A small encoder-decoder audio transcriber, trained from scratch: log mel input, 26041 training examples.
Rows from block 5 of the audio encoder, named by matrix and row number. Each number is 500 + 25 x the weight over its row's rms, rounded and kept within 0 to 999. All counts start at 0. Numbers have three digits each. After the name is the row's rms in percent of the matrix's.
# proj: attention output (encoder.blocks.5.attn.proj.weight, 256x256), inputs 128-191
proj.2 101:503431521480482478544457476508510429479502503520487504545508495467545491531493496483530485475453496474502492493463456514510456525497503496513542487490536478451530498500532515502472471523526559
proj.3 098:448499485523477499487495501506484493498473509533524547536525494500506504506518501518530479500499510529504520510548464430493501427442497483489542517496496452466471459504524484518483521499496496
proj.4 104:481507501495522463489501518498546454469476508482470509495525490521503516507560529523485505478482482503502463490503490467425493505448519499499494510484522510439488465491473508502471509473475518
proj.5 093:426490538431431511464497551476491507507509497538499537477450497505500500528496529496506498541482528505542445521498531495491490500513506472497493491524484528487505510451462535527497444501503501
proj.6 095:454509537457507497452550493457527486503504546453499502491517437538480508502514463500509552527513494490562492499475458499490502497497497515537499513505486465472475476504502524484469473473501523
proj.7 095:503483471526532436510510490518501470489447477508510514486476560514466537513467510535497512453465445499559485540474495499552468467518495494473505505501493475466494497472472445479494498504489500
proj.8 104:490546519507473517458518499534442526472445499514500482486497470476546516508516480505535508520584488502482554524534455494462502482464496525577502486456502485472506538503490497472536449486496540
proj.9 107:504550510493493514512495497505493525505500526526473484544514493486445491471499485525507499549544486514496483467513497485549500496460510474526523474509482494525486554544494425509534511485508510
proj.10 099:486500499433448522524460498497519512523476497484492512452487501522501476511473485472497523528492509534445501510471466513457447473485437503506544488499505471491496446519466538475485577517511443
proj.11 099:517541492498453549499449491480498480503488483573480497496521501467493467543504520436539524520497496489467498488502484526545497507533502495444507463525529517480514481487499491519544493555471493
proj.12 101:525516507502467579497503542527500468507499545518533516508459526464504492442498509463492488507494451547484459527464473517514484546567542520499533514537538481440543510456484496522520521537459517
proj.13 108:491520479447497539513487501425500493520509503496465468501434507513490491559476523492540502490505477539483507522447542475491524496523502600508496497557501489543533475507507498471483518511502563
proj.14 099:481466503501501452499498537483525490523498501480498526488499442478496509502539524462579433520484487564522508488519477484466504479497507481450503503538437500491498493470501501493476504519496574
proj.15 098:511484511511472471494548497517508516500557479425502492499467476499498498498524463503479528525526476523480502487532490469506505493458562514488475523466474489467517499505524538498510505516482504
proj.16 098:503500513501507510485504476493523503512511553526495448486532461503510496489499523522536505502512508471508497517544488501534485531513474515500520501498509501498482502436507501539530498528463468
proj.17 091:502504498484498448486516483501453463504516553504531546533468498538509525501504452500475509456502510478547457477498499442469527485472511543513550504497460505471508517453462447543491464516492501
proj.18 106:484516451499503497512505527497523508537468451568516511505485515501487489471503534488479473505442428522500532528502564503505559461544486533496523503502526501501501492478524527435523503494503410
proj.19 105:534491516516481495480536511515470460450505526478481467535462504494497514492526532505500513530473495489500488540514479471556498456513512494537509477507501541493543514494509493486425515516502482
proj.20 106:448488541529500514523506539513524515499518497482524492528511553510503500475470500496496498493473460517445495454464522496500467509501519451465498499463487514495457453445463515486441498507502484
proj.21 112:512499485514507516495501519526503525511475508548563491495508458494503481512515521500509519527514526483531485471466500520477506541541479514501503489502455466468495557481472511510502504544515488
proj.22 098:500524446539478503545476469439482472505499540541539544527502488475474503530484443509505503503529549522499492535514475446463499458509458473480544506528521500529484465471528515476497481490458493
proj.23 095:456501414497448518507483498536470493490578502500484503511489461509503507490476551495470452471473513544505486517503475506525454460492535490511500507492477478473456497495487496503434583498527517
proj.24 098:523517470499493536553490470497519484507470498481566481501572512490474538512497566482504514449503532461541530490503530513546462513510502451525479496479481521534484469512497506501488526469438500
proj.25 106:612507495501494440505509501549495530535542486480529480437502495509502543429522494508522496497488476501478478482535515482493503513490476510526482456500506535461502515502515501501498489500527520
proj.26 101:488490509500471540483517473479477500495502572492498511518436503495536512486497522510507513506464508490459506495502532525527472475486505528500519493519498482488509469491487556456534455506488514
proj.27 109:505465487520524467551503543511500480481488455505528501484487486483438483518492534513503503499527503501498469506490526492497502544490503471456500543506473480557449495509528487467478495505492514
proj.28 094:506518485509483563540510485537505517514500485454521497489508501486496509517466464514500522459531529485500477501461552456486531461507549510512490493484503517488491451491507503516487529482530525
proj.29 112:542491536412499496499511486496561523470505553475493507497557473491480472490532513455494531528453529521494489499487530441497496521542514540496515461501514511528555500487497531480457497485507501
proj.30 098:500506501460502500452542506506515506500464499560486525478487502497435515493480513505573471515494477500534571542549499501506535485532470467480480513493532479508469477483490479446485505477530499
proj.31 095:497505500506506478500516559491487558474502500551519524503435495499512521490469472512525476503522482509493524499503485475499492484540526494537518545535470526495500568466519532547547481481498492
proj.32 098:503563532470495486497513548500496488526519486463510517486447518501516481549499490476461484498425477495471472505422499553480519478557509510504516491518505453518540482517531502531491536504503464
proj.33 112:488484504485487422517563485503476498506492470426462508482506479515466500506452487545482512529526475531472495479487489521458508469479501483507474504522478522542486498472504480536491556531459538
proj.34 108:514474488420498500494508515495439503490505531498498525493453516488468506450531464502504521500494510517422503515570484512506425475453546528527493513545506509540569487467509517534479519523522529
proj.35 094:487493426529507514487446490541467434547469501449492473499500487495545507492478528525512515485497542465516493479491477525495464512466492481516514489526507512486465491493499528534449581565484518
proj.36 092:493488527488495518506499502448536462493475466500459506528521520499501531552553498482515497563499502496500507464466499512452531471489469472494494499446436511503503459551519501491478497504487476
proj.37 107:520540472478499502505516479517506456487499501489530490436571503454456508460473593519482511478484453420479528543501494509452521498492483505526531488440498478479526490510441533500526482497465515
proj.38 105:512498504510508498528506500575465473535512503511485485501509504520477498501494437521465499442500488509472519504531519507512495511500534515513536524507503501475508496489478462514503502503476491
proj.39 101:480514521489559510476451501440483500458540492524500497514489476496479500530508532501490500493502487502551515492469495488439506530475473558482478510573502478572487544454492522504499492502487478
proj.40 095:486500452516482465521467503499501488483459504502506576491489529487492473489483457508502467523509444448428475499489450508505517471492494505503498477559537494503547501461501513519544508497499472
proj.41 094:534494563480485482493507503460522517513545483484537476511525527551504508488513504489507512521501500501476506486557491526510508534486501472498511545500463494471534498504486502523499520503500479
proj.42 098:427463483514489492523521483505523551519495478497536456545497493479478486440477506453512482479504490428528490477484528498500503502501492504493480540488499487499464484497493488552493460448532534
proj.43 102:533506467497531513495514534504472516495494522459504543494484520483468559500503510526531461413476496511567473507497468466534557491510513503496448509457515475495505522509499477486462479462523494
proj.44 104:518492526495497485475447471504497494447494528481523496420512504497527485486505504499499491536518475491501512495525559483511530515519428465516524469483489488518512501493523518552459470452508501
proj.45 099:501503447504534510551483502501455514459479525480537508448496498463515551506501454518483516445486486515512476516501511484468506490471499560497525467497492536509525490499439510512523498460497488
proj.46 106:490474497468515480484539519511521479464533512534514559493511492499493525538478530544452450489509507519489447466448485542501477554524529527486494515504533452491500474525455501497483521473514496
proj.47 088:551511502497461454502518498499499536443498534503498510481568519534501541504542474530498484496499467419514534497471487502489521567524513498564472494558540502502529500495506468512552460509485488
proj.48 105:458536520504560447465506517482506501481521506502484470562524467478485482486510495505466488533507489507483469464507500534525523514456511504498484474501458484518506528532496498470474494495533503
proj.49 094:503500521490485498500508526528571500579498514542501501536544536501481444444509506506500511563499502477495469489500464486491544468537465447488487523504541532484485481476463501508508537504468458
proj.50 095:502525524493504487560517499497500464483539476503450491527500512541526507507456444521545508560494476515509488471494482508506539504475521524513498467489439521503498516516477480516506537594499546
proj.51 100:477454510482500469472498499487551533500491496488513572500519472501538463459521484509530503505524511539462519529495553491478543514485489484478509548525515508521446501504527483518480475504496491
proj.52 094:472488516498516510484515500465499500440501476535515508545472453449524456548513535458507554551540434482477501496488505467507506508506455550512467517452524469501500517490482469502474495527544494
proj.53 096:472502521515508497497524509520516473508526518466517526473516500447497498500488508503488508491462454468447489496527442535541504483532488493442466522477503457503514518510469491500485542445556506
proj.54 098:494429500551499527523501519501482488496505487483539519478473486528418511519523496521474472497516591486474410482500518512527484486504524527512489500531503534504504529476505504523484504552483532
proj.55 095:506505495506517556544486511513548537517542505520530480551489582562534485430500484511478548567487524504469463519532503508495535494428463460524461490497462494508508438454497531501500493461521477
proj.56 097:522525510488463495506470499447501506480527490527534515467482516473495575507542466497471476487492518478469433456486501499475463504448464551546495491542484502499503578526470512436501518464520484
proj.57 096:537474502502505522504560506437496523503483501477535472519539510512476517456531502486499505523505500488476495507487514525498478497541486487483499528499494505503521554490480514485524506475512484
proj.58 104:503467553494492485493500549492505486479505516457459482496501507516511511491511495525496468453535519469422445471501504490427493495458519492486519484554485529531508524513467491556442500466491484
proj.59 094:500458516547482573478450465495438495518460511532512505519466546479511482503484484515485510462516455458538519472482470518497506507499491541481455521507498501503509493486500537514458444509491479
proj.60 096:479507505489533500508536487466480466473500532488411510462547461553500507497479515557469482502503494473474502476448510475491516525487501510509534499517497476491474483536498495474480571562490567
proj.61 103:522499532485525465419496521498498545522476490499469485501554442465486459539531556521482520510501497480499487496487508511462485560459540490520490465535532489504462484498484495495443488454435537
proj.62 100:490515504496483479510459465510485497501468524553483485502520458502470521502520450488505498516508499427494555491541504491545498485468507485510472553537494521551563496480518460487503516459484507
proj.63 095:499493523518533462493486446483472484428502437502502507490510473497526532517505517469513516524548488504445508488476477497521503481494502511448476508499492465499499491515482477540497508528543524
proj.64 094:536504525483541508440502521481497460503504571508508559432502516512507476506523517472516515535481525517489500526492506440482469511502477504473539420493492450487533506542492466492489460504468492
proj.65 104:479481477538473491492502478532517502540484483573512478492445537485500512502511504478453507480495521543502501469502517529530484511530499491499497441503495521467503448497475539544512493463452528
proj.66 093:517527481528502500507552504541481510513485496490452435514432518517542495486482501496500478534488434558511524533495514509513532514490522563560503508481500544463513532486482513421462493510530422
proj.67 101:557540515504455442517494442506468537508511481487520489501533448515521469527505463495503472505516513479528492535499506489532503468502497495501474523563511499469546502516505508536557474555550516
proj.68 100:505509506477490515435484534535479540494503560525534515473509503455513504525486479487496477496493495493478584533583463507515521499497486501510482494492460510490506510463502519561573463498501469
proj.69 106:497484469510494546510528462476498570512524494503470516504524526444509561514520482559520504437508503445490502503529480530597550483453527483491481499545553523519505477537506460502514498443460513
proj.70 105:474530528491480472425539475506440457474481493567465517499455488503436465474511536530527487545537477552500514490494468504517508502513498528521506481473506464505508502485503479450466480518515526
proj.71 103:489506517517500484465473504459518521501487506498501464548471511483535510488508503485552482578505502525479497476504524468524507536470512556495513512474501488455500494497536523551477487481498498
proj.72 097:497495506468468500547484506525489493495460531518512503515572498506505546507521522465463454500502584487461507494565498531517449519521508539506485499551483570488495484488544520543539472512504505
proj.73 111:512542471515478484497517455488535508515538483529505460494496539563484508506519442515506482453532518456524450493469522507508529495493410505496463453508477529501535543570488480471504519505475482
proj.74 102:498525499540555505544497521492519446500523501497492463499473488556498524523519452564543478441492479463554446538503466511483506523480486525511498457527516524507525492520492503502494488456491506
proj.75 095:478499479509497526459504495464495491498498547494494585526441508504458522532504555511494451534495523520503477515398493507511492546464462551508489507529458497496507554547509504475440530520512501
proj.76 093:479499550572531503488505513493502493501455469555499462503511491456467501521508516535514419442523501463505517541550498501574443547496506473527475555503526519464519467484480524507496511483479566
proj.77 101:465479496458528480515533533496534486513533492526502518556485504513481500482517475483516510513500540538460505504511478435535491523467489499489499526471485515438483571489493472510539532510555515
proj.78 101:506474494484492510498516528488477487475503505491492554516531508514508515535512523501501509506497536490479502540477572461486532498501523472501533472493508501469482499516478538502486476496501547
proj.79 096:499475523511506515498548506489488550487489554480493516516505487483488494482469524500446528546535495530502492450505493480441537530496485497510517534468475513503496494500534482456480479494492496
proj.80 096:465556506481468497436576475538536505518508528521495469488529482483493515490505519498497499517505468554555523539469551486500547504556484550497519534474487509500505541511476475510536476526491477
proj.81 088:503525460562504481517490543507478496537471530448489470477488467549537456513540498512513500481438462511453492515550511499487518514516550509524518519503484498521526489562498537468518498506455519
proj.82 097:490559461490490471523498446472494476549472506516494503474520514519549512525464491519496460475570497499505552507518508524537547519497491529506479512494504508515460497464485500464473492503518573
proj.83 096:547474528443496543486517505511497491484517473448483452552529485500505487527465469496518503527529490500550541515515518470499493544501536523512492478454510539541488485526530472502441518461504498
proj.84 092:467499469551487494446532480517513521544538564467505442532421518482496488505494554506501497458503474500454450481536507498517474492472456537429497470533501506524490512495476517518530457498497488
proj.85 106:556538501508489528492501491495512533514413528518488476443464506505524428496497450542547510476495423500530502445550506492458527507438508500503535489489488476516512514494479457470545473516457497
proj.86 096:464506477504518587505419499452527476495563503466500505484455509486535534500493489457467506470512492517545477503497477498460525524439510478504500524492544470528514501495527540529510452494514496
proj.87 100:500522478506556490539483530485524498539491469537502513478525499501470489453510483499484468499469550514525502507462497476475537500516454496520482493516531530555505537540505530454503525533431507
proj.88 091:523463557501488477498494506540496441501548530475485511539481482471472434496542505468473502481474509503509512513468510507509509494472540511518499457498485485470497452505482507478485494520490451
proj.89 090:440503482554477499509498442491526514492517519485537508522564484500498483509522491463484505506516518492484510511464528469519521487533472534460514507476557525504495514419503494502526458494475448
proj.90 094:513485528466491510494462507569496511482498558495495507499484498522505492501483558553516532562527490456542484460511548502492522489513488466513503463458468467565473542492560530547504427478501471
proj.91 101:522542528487528518499460478504547497503502506498515508428523501538478467486539458488496538505500508476559484509513513547501466499511510511517482489504500538482522495528486477494514536500503496
proj.92 102:457504483478519522469508501474490532499497502472458522503480542518500495494525469498476527480493510484466522417464449524500509508497513466507494535478461534480496500506523500479494490494483507
proj.93 102:490529527499493526510548512494495561467544540505507476467516513511476432496500465535511509501461469533475450521507508496529497530502524521477491506508490470524569484512546519469497484474530506
proj.94 101:508546483575525526512471547482521507533481532503560462512480506541500479512393522506469530517553514499548488473460515521437473504486420499492553457480485501531527497509500517499494507484511470
proj.95 095:541494533549495478479536496513505468485504511454521514499451521501488503517476522502537487510524525458499511496556453472527497451503500486496495506482465497504426515473482521500502474495533497
proj.96 103:545547552509502507459441493487508467510516502502500529477516496513519475545520472497478514521500506456461502466492471490494521525496482454524461456495517464497502540529493517507478488482563526
proj.97 111:500516529486460509432485462483521526541512473518463499515534504511505475474500520497510497544499536460537565482494500406508499526493463482503471501500553506506481481499499503486576476509462510
proj.98 089:502437508500491495510511507540493505432491460545501498513471519480437507496518526474501547489492513479494486477501473509464501509519548504545498511565490529476511524500543533492479520501501498
proj.99 102:468497542525499448470469519512479533470499565476478490541525540517460516530522507468496498520506569499546491480499515515493479486562473531496472536543492548507496498491486567479488505521538446
proj.100 097:481484470523504501485521519540533474562450500393464449501484503501523482472476523500490532473518478475548508557481496516515510510511501483539500527468512533497441518489448516491465502560449495
proj.101 116:515467480540481536493534445500475484483503537498486498502500516491517528502511549492536486502500541531524510500481529494452514512537510464526581421471513487536498475454497536467490477518483492
proj.102 092:495478499551448482493475500537467458512505521525468480484454508489486493491491487538474501509490526519537482508554474524513488482487506500451513507491526500541505531499483480468409483528461500
proj.103 101:475479482479466475499521483498505444426513495482525534507489498499500496487454495503497468500428485526478513483536482477497540503493486492522486535497491486471502546480450512463513513497535528
proj.104 100:480509540505442552482493522523502487535477480475497537520485527501466507505494499488481496493512491494529527482488531566499526479497541489488450575461535511514524506496525492499492513488519426
proj.105 102:528508504511493514531489534500521494461485542443493537483443498533534492513505497568530483554508511501514477508533453490510525505519521500475482473497495456534502470520528523537499517496496542
proj.106 091:486478457522485504553486465508468491500478492489553552478498498464483440533534479477490503487513509501528475483503498513508499479491523481482498500548506472486518496493533426520485528467448487
proj.107 099:500408490495513513543481485491460485471515549439500520536468444459503489502519490490515518475500590476494470472519507487507483511502501504496450502499508504499493468538497445529475514499516487
proj.108 101:544534504467450543515498471498479449511477486535500513496490514455472484493525485504500497511500463460554518517530520490457524474533510449521497485564502471534533497481458501506456506501472502
proj.109 091:475500515472480526468504472528502561485492567504500495507523517489548504506437523519491481437530498512490520556429498514524522524581472510516533484470521501468476544455507518513478511455514515
proj.110 108:521490492491469476504545483534506520510527501447563494467497516561500507518457520439495491471480504495465563473491529515456534488597482508496493486489460491482484475506550496489459540488557497
proj.111 102:494456508493532471511500522503419518455555513468519474477491525494452522475498489503498506483519507555504510510468493479518504517515447493517539486476515507500466507502566532473511497504490466
proj.112 094:477487489498503516425500508446494527529505493499510481496505496496494498505482506531468516453520491562512487547475430515514548503471464494512477554477473489455499499533544530500501524495533541
proj.113 105:518497523489451480475466501520532490525471545490495506512509510511482515509493560503552492474502530498545504494516480497521425491488524535474487478500533533479541534499490500488458476499510442
proj.114 094:496542502479522436477479509526495497499486442550464521494496497441503518504532516448500507470517462462506524480515497587456501489493527496505494569541498433507499530485528462545519528488544477
proj.115 103:491492543512479516555506459502463518443523465513521473546502521529501492505460507492533505508495495499455502537562509476570497507531528541536497491460515504503509498499486499485482502507497572
proj.116 106:471514515496529518511520551507506512543502508528523527501469527498482505552512525480496509555440524486480439520506540568525475510538505557465551483528537500505527551477472527515501500477488514
proj.117 114:493512507471493489471530521498440480514537452492517484488468527488495516535491501500529495504497491515507498498476542507445479535483555517502543523441479469519477530534515515502491522504511497
proj.118 094:545518515510440477492500471480537561541522505513556435523526487527500458523576548523496519479483470511505560472506536455521463502511506519513460511494497472467479485524552516453503523503500502
proj.119 097:503507486534523506479474455447494510530491495509501527446468519541504494505468489497496470501500507518467474525546487448502463475471511524457523501502478538498481470474485450505501491519482552
proj.120 102:545505542460510538541503494498459471456500491479468542517480492461470476546472492485474490478521486517465529484511475528491500504526507492487479496522497512574510497537517502468443486478533442
proj.121 101:477458531504536475510497522531520548520517474521503510479503489499475501467489464545516531569496529535490488499493562570516486508500487500478494473493523484505532481479501515461427448477495447
proj.122 097:514489471503561506474495488499500499513497472498500548471447479484487503525494500517453539556515471517477470526503492554484510514492503527523482491489543532514530445473533496532421515502491503
proj.123 103:496507457544474526468480509501486484523523429490503521507481503502558557490496491499541529558474525520518476488461519520466527498528502498458509490462497516505526501516520509507476504479482519
proj.124 108:484490496558517490584484536538489532479509469489484455503529503509482491519481492438461508513497403528529502495452461545504465481566535512522515485501501479521494531444536505505542549525464455
proj.125 090:499481523521456533495516499480495458494555497518499501492504527483487500486548520501496508503489513501495458552459497498511528484523490524504555430480512470455521521503521486518509418454478501
proj.126 098:525508514460552500466500505544519498497453496513503489501501520489481490514500504520515459457472483495484499472446476471567463502501510523523502499552517481477447541458476488513478471502546500
proj.127 105:485496494486528518494515499508458539513510527477490514507528536497551500499502489530499497472456520496501488532493514491494482533514465427500524517524484503480475526487507519499496576488496503
proj.128 105:442468496433500466503529486497503518513456472514492505504525477476499534500483427522505552585585503567523428492507515536511514511471501527482479501471492507492516519534540460492503470465449556
proj.129 092:512494502487551475526499468472488482485525499519501500515511414469539511572494437496520515512463508512503525508521476478507548570536504539501509496511500516469464549508496493551523437488509499
proj.130 092:498480472522475553463482500494498520518486528498485475499487530503540477520428498498460469510564477524445508523503571500546497435517511484510493475512504476480483509505521509509483511500494504
proj.131 100:486524493497513493447465516535510490489485492529447488503498494498540513444488505509512548486452515501502497452521495437512469563499512514519497491542523520500504501501469484557555429505487493
proj.132 107:458511477588540412509497503452527454466495499570513513500491506523507478520505457527512473517498522464499490506484457475476506502435475411517509498531503539512484481507439508506491501496499501
proj.133 097:501506496493468516511496481478500531549471496542502476505499507494474503545483489474516443490543473464463537465472510484509523487539475504509497537500459517488485511536504454490580463554506593
proj.134 110:507462504554548495499497501536500483471524487475492502464491457505522492447557504506497473469527491516477505546474510453500504507531487463509518521491521501512490516511518483470482500500448529
proj.135 100:472520556493490492502514506500456482510490497524508438452504441519562477508535484509509516450549502507461481499470541521522500506486554545499482491440509470440473491546502491500495468529521494
proj.136 087:446503493501498512469528428523482478516486503492489503483505472474500515524525513512477438522534457534483533523515504526503493503534497482471487529513508498427522483500501496500529482482524557
proj.137 109:488473504496501488435509497520464552472477493491535432511546476503511501502503473452462503496461442475568524496501514500455502486483497483536517471450471497495494505482467452540499496554501439
proj.138 104:482499532475514498481490472495500487467481552545542480501503526502501508511496565507540492501503514491510503449544535499467544504526413502499491510481463489482503470499493495500486505473499491
proj.139 094:522515518544459484506461472502489488513502441501497469519497495532486486476519464503503464485494465546479530504513484564504509539490493545518459522508506504500536521497542510464457508489472489
proj.140 111:502550506539522533488460461507497466489506552479511500534506495540550495494498506542490473506507494500507486565501501504501517449465487459494500458525512449525436437498508518490487511512487493
proj.141 097:495459479546461528539521505502520499503507542485496525498506457547480484491465462540554479459538543556460507488522518472520487482498505518490575513472500501472482513526520479543542504492446478
proj.142 094:510505520519541576527456553514471518499469462528515505478536463449508533467513482457492506488461483459540478493497571520515499502496436459520518464517533497480548533522521451502515481469505515
proj.143 103:511503422480440501528503455506506569516491470487472518531490509531539512504506508508438530492520552484470471457515493468504512495474501483489448547479485561487523469492519518491511440495494532
proj.144 097:499472533540557507508549515519499494430505487523541503523514501496564496464478494536497494486490498506473533528544525495475508508526503481488488454481492519494512502521508502562510437478531511
proj.145 104:476483500485557466503508530542525552520459554459513500450531492464529489507475411501477490494486478558537497463502498521529482543520475517530505495501570561514518510522498513554534450474469524
proj.146 106:504504496556524530516510515513517513555496435517531506500523515549468477477518514497520476484485511496505475557516510498506520499489513516493512498498517546478507470443556495454514509507496517
proj.147 092:494498472490432469492523497516487495494469521490483484503522500500564491538534478459503492501511527500490539506499520463547481499501541530557490500502469517495456508501501471480527520488478493
proj.148 106:510518497495491517514471516512530479497506501501489528549425489504500505509455521476517539521545534531509474467469498480515481500490493517535505522485506497507531500507502500500468453499517507
proj.149 107:536504505551532530476497508498493519484486512517479492541437499496498494500527455483499528477501525486497505485477459507494499485495542509501546473575434497483490518509490495464515517518502492
proj.150 099:482522521475544516465477523488476505486464468493503506506481514468502506429555475486504544574506508484453514533507474495486572495507505503542504528507516475529502511522496490518512554445526499
proj.151 092:483493455558503506493493512495467501523526500501520488519490530478506484523504519500535503519522517516534492496498490486513501487468503479501474496512455514524464477461484501517499569483510498
proj.152 101:560500497463490515553513452506513502483541487478526509546525530501485568525500557482496516502495528490486520518496545460509493482507538509476506567464494491498501492515528500483487511502554488
proj.153 096:483503507528460538518515501524499490485508504514468479509539494508552487515495537530467486569504414549534485448500500496513445500479504506497488455445503447538511516510505500495523512482516440
proj.154 106:504517503501540523512504502445503517454562500506513495515522521521481503509503484514481500502494497507482525506500471488455504497495525520478500549510495515500555520502558495480455530497517479
proj.155 097:465472545523505518501507498496527512490526507483560476497552487473526505491507432510543525484511540558498461532468460525514504537492530524486493497457502456498489492538490500493497481520535505
proj.156 105:523500484494500497544521468482537551500499483490505502491526508498485551470483475473469460513489485462495562487500459499484483554503512451497561495490518491474513502501545526518514497494504515
proj.157 101:475505517474468499508500514500491467523492512435533487511501515481516444460465505483502506459453497496505467482549551519485500475426489504478513526459466531477507504523470495472462483506478489
proj.158 102:507492478499468453520506502498514457498500497469471526544520520513515514490445539532440536500539504521496485523523543511510502481487498486467484489484464426439507446496516502513487492489460493
proj.159 092:479491499528513525500525478486515506456548507499475518492465496494451528512496446516502467497496523531539494479502496548505477503494479497474502557486525470516499528447496500479509500573494496
proj.160 099:499447498527544526496495487527499516441482464511495490504508537465480501523439539526472481425522480516513493522498543483527435520529464495452496476502499479508500505514512454502470490545495496
proj.161 102:487532516531499461475477488491527484523528444472464467521558521480521519508520497500513492511461504458539540510503486494502506541489500505500473503487540500512474495493489509505500495502491436
proj.162 102:498445523435507503543475541452483512550465485557537495458520521466479516498501458472488515521500519499476478484486492538446468491508439501506512501467489529508507481485484505510534517494486502
proj.163 097:541502458493528495513489507495523489521523466519503482501481499461451554497499482498546519488460506448452486549445476517460498503486498479520516497519499440504477486507561504534499494484508512
proj.164 096:479441501503515480517464488519481483499481488508500500497496487455542475517475496478501524497473473514485504497494498510489496530463541513507503501481536499499500458500509558493500558542487501
proj.165 090:500486518491495471596473516500506467500534453513502497486492504459463488493505525481473501488452497499493492535512488526521510519511475530516483521485516481500494492536469499531518480528494494
proj.166 107:468489453507508489543496505499490476484513472524443502505498539511482455507484464531514575513518499499478504433499510443487464470467495500473451502495493495523498510493517492485502487554528505
proj.167 100:543547438438513515483492505535489501535518477471501496456471474450475498497518514508490494484511484408499510459454524511448454486446567472518487509480505494510493515489517443498602528538522485
proj.168 105:546495498487496491494529458483501485478491502498514523526517498492459438522538519561479500510536490497497543464491474481494547500489509489496446519504484510464515486469504528448507504534491488
proj.169 092:500499498575510469485554465467483465452503467481516481505533506521530493526444456469456508480461524491441505530430487504503492501496467499464469526499528561463505513491399477516470540500508448
proj.170 099:503435496518522466495540505523471537472532541430511525470508487497502520500455498513508456514534459558519499497472492523473487529483495461512467496507478496513489493555474489513464515502491489
proj.171 103:476580478440502461452508508441561456552464487510507498505458516515500468491550505504495486536502498522490510409507502530465487536476497500464462497520472451491528488517513501545447497499485511
proj.172 095:509494501509544500478526470476502479494511474530501498509461493517497532500503481509467473499466475499486556494521501490542446498470502499491479489469471548507544509503526524500512521500466519
proj.173 098:493488455497531534512516490508461502522475534524474522457499418470529462506499511502526511450476516454540518518498501478470490522489539520476495477498481489499436474534497462519491491511494528
proj.174 100:515517520496477423503478440462554454469525467501498541505520513576478512512535476494446485493524512513440494522501462515535527477481435493499501528528492506485467502486493516520531516506532481
proj.175 100:515551436504529479506478513465516484464506501483516494500507511541457503516532500524539513502528496535453466499515498487505488490482496540403536512511495454520504510507499494500519491462486493
proj.176 098:447473465479529483505504494509499491497506488501481453474477497503495518470454493498442493501526503533458517493504508489499462512491486490508474506499511517499481539417502493496516488501515522
proj.177 106:546485491506510502476443539539513524501468497481478582534516511505472448486489560511511526494542552476513500526458480482485517501495507503459519471507542492494501521449554516524463497480508449
proj.178 098:500498514497503516505511523522516496474492467517558504491499504497490485459494528463498477513561485536482474475565557447458503487501540494506507538456502533504532569501469465451457499475495490
proj.179 101:546493509517433502541488470510543499497487480489548448529550438484497513480463541414489520550501504441503475596558583524501471500494499482479509462494495529460528490488496505533509494497529462
proj.180 098:513528477474576511500453514524517499497435496478463496495532544527482494526521507536479476507536503514486500472474488472488500493501494523501498471477517540480481480493510502517500476483500470
proj.181 100:439497516508499532501506501429468469507463523508477472512539526473490468486483519509525467488527517503498452490457474509483537501512518504499473522473515465514481500554457466458508540512463507
proj.182 092:512435537519489477502460494559506472487546531491569528446514490502499462487522487506480499477499494501509502499556475478482513506552493486551523494513547494496558507499474520503501552482492550
proj.183 098:490496505456526499493455526497503496540508529501427533465515423493462495473478471541504555547527516515526519476539432471473468514496504509515472521486515521597520531492516485514456504455526561
proj.184 108:494520541527500522494510544527495544514488456519498479533506492515492498483491503549537500462485434461515448518427545506519569526498509509436504500491496486549479533513520496513460474486454456
proj.185 098:492489488554520491476545475546457533489508504526481503501420466495457465504455446494438494476537483475507494499501483525575536461506520487497461529499502524503495502453491455454493521493532489
proj.186 091:493547441489490514413516502514471483549512500525497496497500522461506512491506499487479496518463517503523503517527520527495473459487448500458467501494564492576525521525450454478500501461459513
proj.187 095:538513506508500503498493501512498490532485501482517441499494487532511502517528509519557497492560492498522491487476454492528496469506509523511456521545490467522469483545531503454494488534551493
proj.188 103:485524480473465504503545497505483499461500426505490497535464483511504541514505486521447464551487521459514536556517443516486477510525534495556501500448393519484515535521502497519548489506498499
proj.189 105:513465461485516497478505493500523511500518497509515506496499510498417460499470518475543521508514468494495512458495508504544494477512509497486491524501536495528485525503504493496512495500554463
proj.190 107:491530423469485481502506537530533516546428562442507490476514499547512487469450467430485519553523520506509493514509486502521502507538443487472491497520486524490464503512524473481500500502503493
proj.191 099:466535512518555513480518498440522468535531515495520492521501471500498486490489520507489513499538489480499488515528491445487547524491493505501501533476499469516478475478460497516505540455490522
proj.192 098:473496532503513517487511501461588511535492500503497523518485496500554488500523440484502501477556530499529489503495504548519500521504494485494518472502522546487519467515494499538532493451493499
proj.193 096:516507514497521499473497559507426492518502509521482500546490509469517540501470488461537517501500501542512483533512520498487507490519477459475530527502479508507467504464530548508481505470531476
proj.194 106:550456501539503510480521527533489492493507463563500492518459501494539498476507503487523499512468501512503458498521530513515464494468495486495509477476482524463478519542495493455469509542508498
proj.195 099:502491535489521430514508537528493505522458474511443500525528525497457543509482527474464541584484488505499519508490537544478496493510501498491528515511536489534500480481452480439542548539470485
proj.196 091:442461481458498502557487510533494472516473482522483494485507518489491525491473481442496475467508471502530450505475493478487456481485499504434568459526499528478513512535519485520514521472462519
proj.197 103:546473458495480488527513480505502518486450490528518501497498529513487539555469482490511459501479499453500521542496540508504521500523490488489477493551524532525495546498506491456514517441499498